Weights of a small sound classifier.
Model: arch wavenet, widths [256].
Data: trained on synthesised imitations of 52 everyday sounds, one a clip, 39062 training examples, 89.5 epochs.
Rows from block 3, named by matrix and row number. Rows with one number belong to one channel. Each number is 50 + 15 x the weight over the matrix's rms, rounded and kept within 0 to 99. All counts start at 0.
# filt: filter width-3 conv, dilation 8 (model.blocks.3.filt.weight, 256x256x3), inputs 128-159, a 3 kernel for each
# gate: gate width-3 conv, dilation 8 (model.blocks.3.gate.weight, 256x256x3), inputs 128-159, a 3 kernel for each
filt.125:60 53 49 22 40 47 30 33 57 41 54 69 63 91 37 30 21 57 43 36 41 55 12 37 34 47 27 54 38 61 50 53 50 43 27 22 41 57 62 62 34 44 40 61 42 70 35 36 41 62 52 46 66 48 46 37 44 35 55 42 48 29 54 52 54 67 31 46 61 43 65 39 44 61 73 51 72 58 48 24 64 57 86 65 48 41 58 42 50 48 38 48 54 52 60 46
filt.126:70 60 55 59 34 40 49 78 29 33 55 47 33 48 76 24 06 50 37 66 37 37 33 47 68 61 39 45 56 33 45 55 27 64 30 29 58 65 78 54 41 40 55 77 60 45 62 69 41 50 47 48 47 71 43 41 45 56 42 47 22 41 40 17 60 52 57 57 30 58 54 51 22 40 42 52 20 53 56 62 37 51 29 47 59 47 43 38 60 51 25 54 38 51 45 50
filt.127:52 35 50 61 49 45 59 28 47 38 45 45 31 46 82 63 69 48 44 00 24 37 42 31 21 26 48 34 15 33 65 39 61 48 30 39 49 30 41 47 53 30 46 37 22 72 37 60 59 37 51 61 35 45 74 58 60 47 53 60 55 61 58 70 49 33 51 55 52 61 40 30 71 64 68 41 85 59 62 60 69 62 58 63 33 68 40 73 51 64 31 39 48 21 56 51
filt.128:65 59 61 30 42 40 79 80 54 66 61 54 48 49 35 19 51 23 35 54 47 47 56 36 58 35 40 33 47 74 50 58 66 29 60 53 45 69 75 24 44 54 59 44 64 60 59 66 59 31 59 43 25 31 45 47 46 65 41 56 41 49 48 34 51 72 48 72 54 44 39 53 60 59 63 83 58 50 56 46 30 47 56 34 68 66 50 47 39 42 40 52 67 41 45 44
filt.129:28 54 52 55 36 56 50 45 28 53 60 34 40 35 98 54 50 55 37 50 53 67 53 31 80 69 50 52 46 49 34 73 41 53 37 29 55 55 71 40 38 67 47 85 58 58 34 52 70 59 20 53 54 49 49 70 83 45 53 63 35 52 53 36 71 44 69 69 40 58 57 22 71 61 60 52 29 28 50 56 50 63 51 48 83 62 49 39 73 59 71 57 53 66 43 43
filt.130:37 67 43 49 56 41 70 59 67 47 45 27 34 73 42 64 66 46 19 47 54 47 61 62 51 48 52 29 83 56 63 69 70 33 50 48 37 35 56 42 78 37 26 53 67 13 54 33 70 55 60 05 56 57 43 63 71 70 60 40 19 63 47 55 46 58 56 32 33 63 29 36 44 54 39 46 18 56 59 36 56 29 45 41 44 43 78 69 84 73 54 44 51 23 54 73
filt.131:45 69 40 57 56 55 49 31 51 27 05 56 55 74 53 51 70 57 28 56 59 61 51 56 76 54 31 57 84 52 39 19 60 65 24 48 56 43 63 61 76 63 55 34 42 47 44 30 42 74 32 50 53 62 38 42 46 48 42 44 51 38 41 52 40 37 55 52 42 55 60 70 43 41 39 51 79 62 42 52 53 48 44 45 46 40 39 36 57 36 69 44 60 54 69 52
filt.132:53 39 49 44 47 52 16 27 45 69 40 52 84 39 59 57 56 44 67 37 53 59 50 55 50 27 48 75 64 58 21 53 67 45 48 47 49 39 43 22 25 41 49 55 62 37 68 38 32 52 21 43 48 38 52 31 37 69 74 46 57 72 37 63 44 40 50 44 58 24 60 38 45 54 61 54 70 34 63 84 59 19 58 34 36 62 41 45 49 59 31 52 51 77 63 26
filt.133:59 44 41 48 41 48 60 58 61 59 38 51 46 35 50 99 54 38 65 26 29 68 80 46 62 38 59 62 40 40 70 54 39 67 40 77 44 59 49 68 53 55 60 60 55 75 32 60 70 64 50 64 65 46 46 72 44 52 46 35 62 58 54 46 50 51 34 33 49 42 52 51 42 51 66 52 65 60 75 32 75 64 41 49 26 62 61 71 56 46 40 65 57 55 23 73
filt.134:54 29 49 58 40 50 53 59 39 44 38 42 27 66 27 75 62 44 53 61 63 56 46 64 55 56 26 70 53 47 52 49 24 49 40 49 63 49 57 42 62 47 63 29 25 47 24 42 65 63 47 68 65 24 39 44 50 34 26 20 24 54 32 53 36 38 45 53 65 57 41 49 49 75 29 40 55 54 67 75 53 25 25 27 56 38 45 66 50 53 58 57 51 54 60 56
filt.135:47 48 48 44 62 56 68 63 40 57 39 19 53 28 50 61 56 33 48 43 41 65 65 26 59 70 41 03 60 39 69 46 69 56 40 42 49 53 60 54 51 76 44 49 43 50 44 35 60 57 21 51 40 38 60 44 64 48 35 83 31 45 39 64 62 26 55 66 44 47 49 55 45 34 62 35 69 50 49 31 41 77 55 55 42 58 37 63 40 51 60 47 55 50 68 62
filt.136:55 52 63 76 59 39 62 43 57 62 67 63 51 45 78 51 74 70 51 43 27 57 39 46 34 70 34 29 54 60 46 58 39 64 84 52 69 57 62 48 33 64 45 64 29 53 60 65 41 59 52 48 47 24 42 55 42 40 44 60 38 51 28 59 68 22 26 65 55 67 50 34 36 52 54 24 61 38 31 44 29 37 56 43 23 55 39 61 52 45 58 53 51 26 58 54
filt.137:39 47 44 40 65 45 70 17 49 43 35 41 34 34 58 44 65 68 41 47 40 47 70 27 26 63 60 37 43 34 50 21 57 44 46 24 40 38 40 24 56 59 48 45 54 59 22 62 52 32 24 51 24 20 34 56 40 63 73 42 38 54 23 38 54 76 43 37 44 79 31 57 50 31 20 58 55 44 46 45 56 70 17 54 34 35 40 57 46 37 55 50 20 43 35 51
filt.138:59 40 25 47 57 62 55 27 61 34 33 52 57 43 49 60 32 55 38 28 68 59 43 49 53 48 64 24 48 35 83 41 53 24 57 86 36 51 58 49 44 43 43 44 60 44 27 32 44 56 57 50 35 61 75 58 58 83 49 35 65 55 51 57 91 58 32 62 42 38 61 48 49 56 54 56 48 52 58 63 40 65 39 58 30 47 42 72 60 76 43 42 50 49 60 46
filt.139:39 57 49 56 30 34 43 46 34 46 42 50 67 40 49 33 41 33 20 62 55 53 53 40 43 83 76 20 50 53 51 47 38 59 66 26 69 63 49 38 54 35 55 86 47 64 55 74 33 79 40 59 60 60 60 55 51 10 65 36 53 72 65 61 77 64 59 53 63 53 34 35 59 50 43 64 61 14 33 26 39 63 61 29 42 73 27 48 70 42 39 53 18 23 58 40
filt.140:81 68 74 59 48 64 45 81 24 68 57 50 61 71 19 90 43 41 65 53 59 16 73 35 77 55 53 68 54 33 46 40 27 52 68 55 60 62 69 55 54 62 84 72 46 70 62 27 37 61 47 62 25 61 61 63 47 76 60 54 74 48 49 29 42 60 70 56 49 38 60 94 43 33 41 53 45 65 66 55 62 62 47 55 54 58 54 49 29 29 30 48 53 75 46 52
filt.141:46 51 58 38 36 34 46 43 35 65 37 30 60 64 54 39 62 51 62 53 24 25 38 52 73 72 55 42 32 71 51 54 52 57 82 42 44 41 54 41 52 59 56 72 85 60 65 49 44 58 53 54 72 56 54 45 55 42 47 62 72 57 85 63 54 55 35 42 44 52 26 64 67 36 33 66 55 46 68 39 56 36 69 56 63 70 40 54 49 62 46 38 24 44 65 53
gate.125:45 49 44 49 52 42 07 41 55 50 35 36 44 34 45 61 42 18 23 44 46 26 70 21 41 48 43 30 36 65 61 48 27 60 51 56 34 55 53 39 35 32 56 44 41 20 42 34 35 63 33 51 68 48 59 45 63 41 33 60 22 44 78 25 40 35 59 32 37 21 40 55 48 40 70 64 62 69 61 61 55 71 54 65 34 37 65 64 84 82 40 40 49 52 47 61
gate.126:50 66 64 66 70 55 42 49 32 35 40 34 44 93 41 39 57 54 47 45 48 27 31 34 40 73 51 57 74 51 19 44 37 66 66 41 74 69 64 66 77 59 57 45 40 14 43 27 80 48 45 57 43 52 46 71 57 45 07 34 37 86 65 50 39 55 24 60 42 25 23 68 31 12 50 52 36 26 55 49 38 26 56 34 98 66 56 74 51 44 38 24 27 43 63 33
gate.127:73 57 38 38 55 46 55 54 46 54 56 57 79 84 68 53 36 59 35 25 48 39 70 80 60 37 60 42 51 29 43 64 54 72 45 53 82 77 54 67 67 30 64 63 62 50 54 44 30 42 68 39 75 64 36 33 73 51 61 47 56 38 47 56 46 37 38 62 62 65 50 72 79 63 26 43 59 36 55 65 71 28 48 56 50 55 28 41 48 49 55 41 64 62 63 67
gate.128:72 52 50 64 47 55 23 45 43 60 53 49 64 32 34 58 50 55 70 32 36 62 61 66 55 52 30 44 46 62 38 35 62 58 46 56 51 42 51 64 77 62 32 50 50 74 59 60 40 31 50 52 44 60 38 20 61 61 31 32 62 47 55 65 46 61 77 48 72 75 77 78 43 29 54 38 44 47 61 68 35 42 47 33 41 57 61 45 47 42 60 50 31 52 14 59
gate.129:60 66 44 58 45 54 49 89 42 55 51 48 52 57 36 60 45 43 58 26 41 64 44 57 60 49 45 74 68 99 35 80 19 44 63 68 67 86 66 48 48 52 64 58 61 48 75 45 42 27 47 67 30 50 57 27 51 69 41 40 54 55 49 54 54 67 74 43 67 27 24 38 67 57 47 67 62 34 40 25 34 55 30 25 53 46 57 51 63 38 60 51 63 65 36 31
gate.130:51 40 45 47 57 48 44 48 69 50 59 67 45 99 34 74 48 51 84 52 62 31 70 39 63 57 64 54 35 40 36 43 48 70 77 46 75 44 53 30 54 47 43 50 36 49 70 49 29 42 51 69 55 60 47 57 63 40 52 48 38 32 46 36 29 56 56 26 23 70 45 60 74 42 70 43 52 32 52 52 54 65 57 50 40 44 44 30 72 48 41 41 42 52 56 40
gate.131:31 33 43 43 46 42 58 61 61 73 28 16 66 64 50 58 28 32 56 48 52 32 58 60 80 39 39 32 37 61 82 48 72 49 62 57 42 53 73 52 40 41 82 53 54 53 53 54 37 66 49 67 52 71 45 44 67 39 28 60 40 28 58 66 35 65 42 47 37 46 67 48 38 43 57 61 46 62 41 65 63 55 52 55 63 48 39 51 47 48 33 62 48 31 11 52
gate.132:23 56 42 48 46 59 56 56 43 60 41 47 38 66 75 76 49 55 24 41 55 47 94 65 72 51 66 20 43 32 49 80 72 37 52 43 17 53 51 14 40 35 56 97 32 59 38 55 48 45 68 60 94 74 41 61 45 60 87 73 22 66 62 36 44 58 36 49 46 35 42 67 39 70 55 50 45 60 62 53 61 54 16 53 39 54 23 50 32 59 50 65 60 76 53 28
gate.133:44 53 40 54 58 68 50 35 44 25 54 37 43 70 43 71 88 33 61 66 30 47 71 81 45 51 74 56 42 83 41 50 44 62 38 52 66 43 15 50 62 56 45 26 52 37 53 80 73 57 56 37 49 43 45 66 47 29 40 56 39 76 54 70 59 57 73 38 64 43 79 51 32 18 45 40 67 49 41 38 37 20 46 43 54 25 49 43 27 50 53 60 64 46 35 84
gate.134:68 38 59 34 53 39 31 58 52 37 26 56 75 73 31 29 15 71 49 66 34 35 42 41 38 40 47 31 29 42 46 76 45 47 45 41 48 38 61 75 71 70 33 39 31 58 51 40 60 52 42 45 25 36 70 68 49 46 50 45 46 78 54 86 49 40 37 30 44 23 31 38 58 76 37 64 45 22 34 74 26 40 67 53 37 26 47 48 69 46 45 37 46 26 68 37
gate.135:48 33 56 60 66 53 59 56 55 44 44 56 56 46 52 31 62 37 47 43 50 40 67 53 85 50 53 77 46 79 59 42 46 47 51 54 54 55 69 57 64 47 36 46 52 67 52 55 41 68 41 63 36 48 56 46 56 71 45 61 54 50 66 45 38 30 60 51 32 83 65 45 67 64 68 58 64 53 59 49 48 14 28 38 57 80 52 49 24 48 40 65 64 76 56 47
gate.136:53 59 62 59 50 56 71 52 55 38 63 78 30 27 50 41 60 76 43 51 52 41 46 40 40 37 64 51 26 39 50 60 40 74 41 46 46 67 64 60 40 46 45 43 48 57 44 46 56 41 57 62 52 44 57 31 30 51 30 41 66 56 44 64 59 39 55 50 20 58 59 33 71 67 81 41 53 54 84 81 68 46 49 28 56 65 57 56 36 65 43 52 44 60 56 24
gate.137:65 56 65 60 51 43 51 39 48 40 73 75 49 50 79 24 37 68 72 45 35 44 85 68 76 49 59 61 22 36 53 52 59 54 29 26 38 50 34 79 32 45 35 62 45 47 49 60 31 52 25 66 69 44 52 66 66 62 46 42 36 28 15 39 45 62 65 45 78 44 49 64 62 31 38 37 71 45 48 33 33 42 45 61 36 47 37 31 43 58 47 60 45 42 61 56
gate.138:47 29 59 36 50 47 49 80 73 47 79 61 44 57 74 00 31 65 56 55 61 57 68 30 44 52 53 35 36 55 48 65 61 55 55 66 64 47 47 28 46 40 51 47 52 11 44 62 51 48 40 50 50 26 30 38 74 38 46 63 68 48 56 49 29 43 67 46 73 46 58 53 69 57 57 66 47 50 06 70 40 62 52 40 48 25 63 50 46 38 26 44 41 77 29 68
gate.139:71 58 74 52 59 42 61 62 68 59 72 22 57 39 33 66 38 42 51 66 33 37 73 57 63 44 66 60 56 36 52 39 50 30 46 86 63 63 52 30 67 56 43 69 68 88 51 54 71 54 67 43 39 55 61 73 44 53 31 50 72 87 33 40 45 44 37 14 31 41 48 51 81 76 60 55 68 43 33 48 37 52 61 50 56 76 37 59 33 60 46 56 59 60 48 36
gate.140:61 70 42 40 47 31 90 45 34 63 56 64 66 74 75 73 70 53 57 63 39 26 66 54 57 58 34 11 40 47 71 41 62 80 51 47 50 48 39 77 54 47 33 41 51 51 58 45 71 34 48 59 68 50 29 52 78 80 29 34 71 61 58 30 32 54 58 50 55 09 42 37 53 32 27 34 27 41 65 57 58 65 51 49 31 40 44 68 63 63 63 68 67 31 61 45
gate.141:51 48 59 51 62 63 42 54 44 39 45 57 64 26 70 63 73 60 69 57 65 48 39 58 50 63 75 26 51 34 51 67 65 35 66 66 60 76 53 67 68 61 72 24 33 66 51 47 38 27 72 51 56 43 41 44 42 78 34 24 51 55 60 41 31 48 66 34 50 40 42 36 53 69 45 56 44 34 51 29 43 47 57 49 43 40 52 27 55 36 47 31 48 59 21 57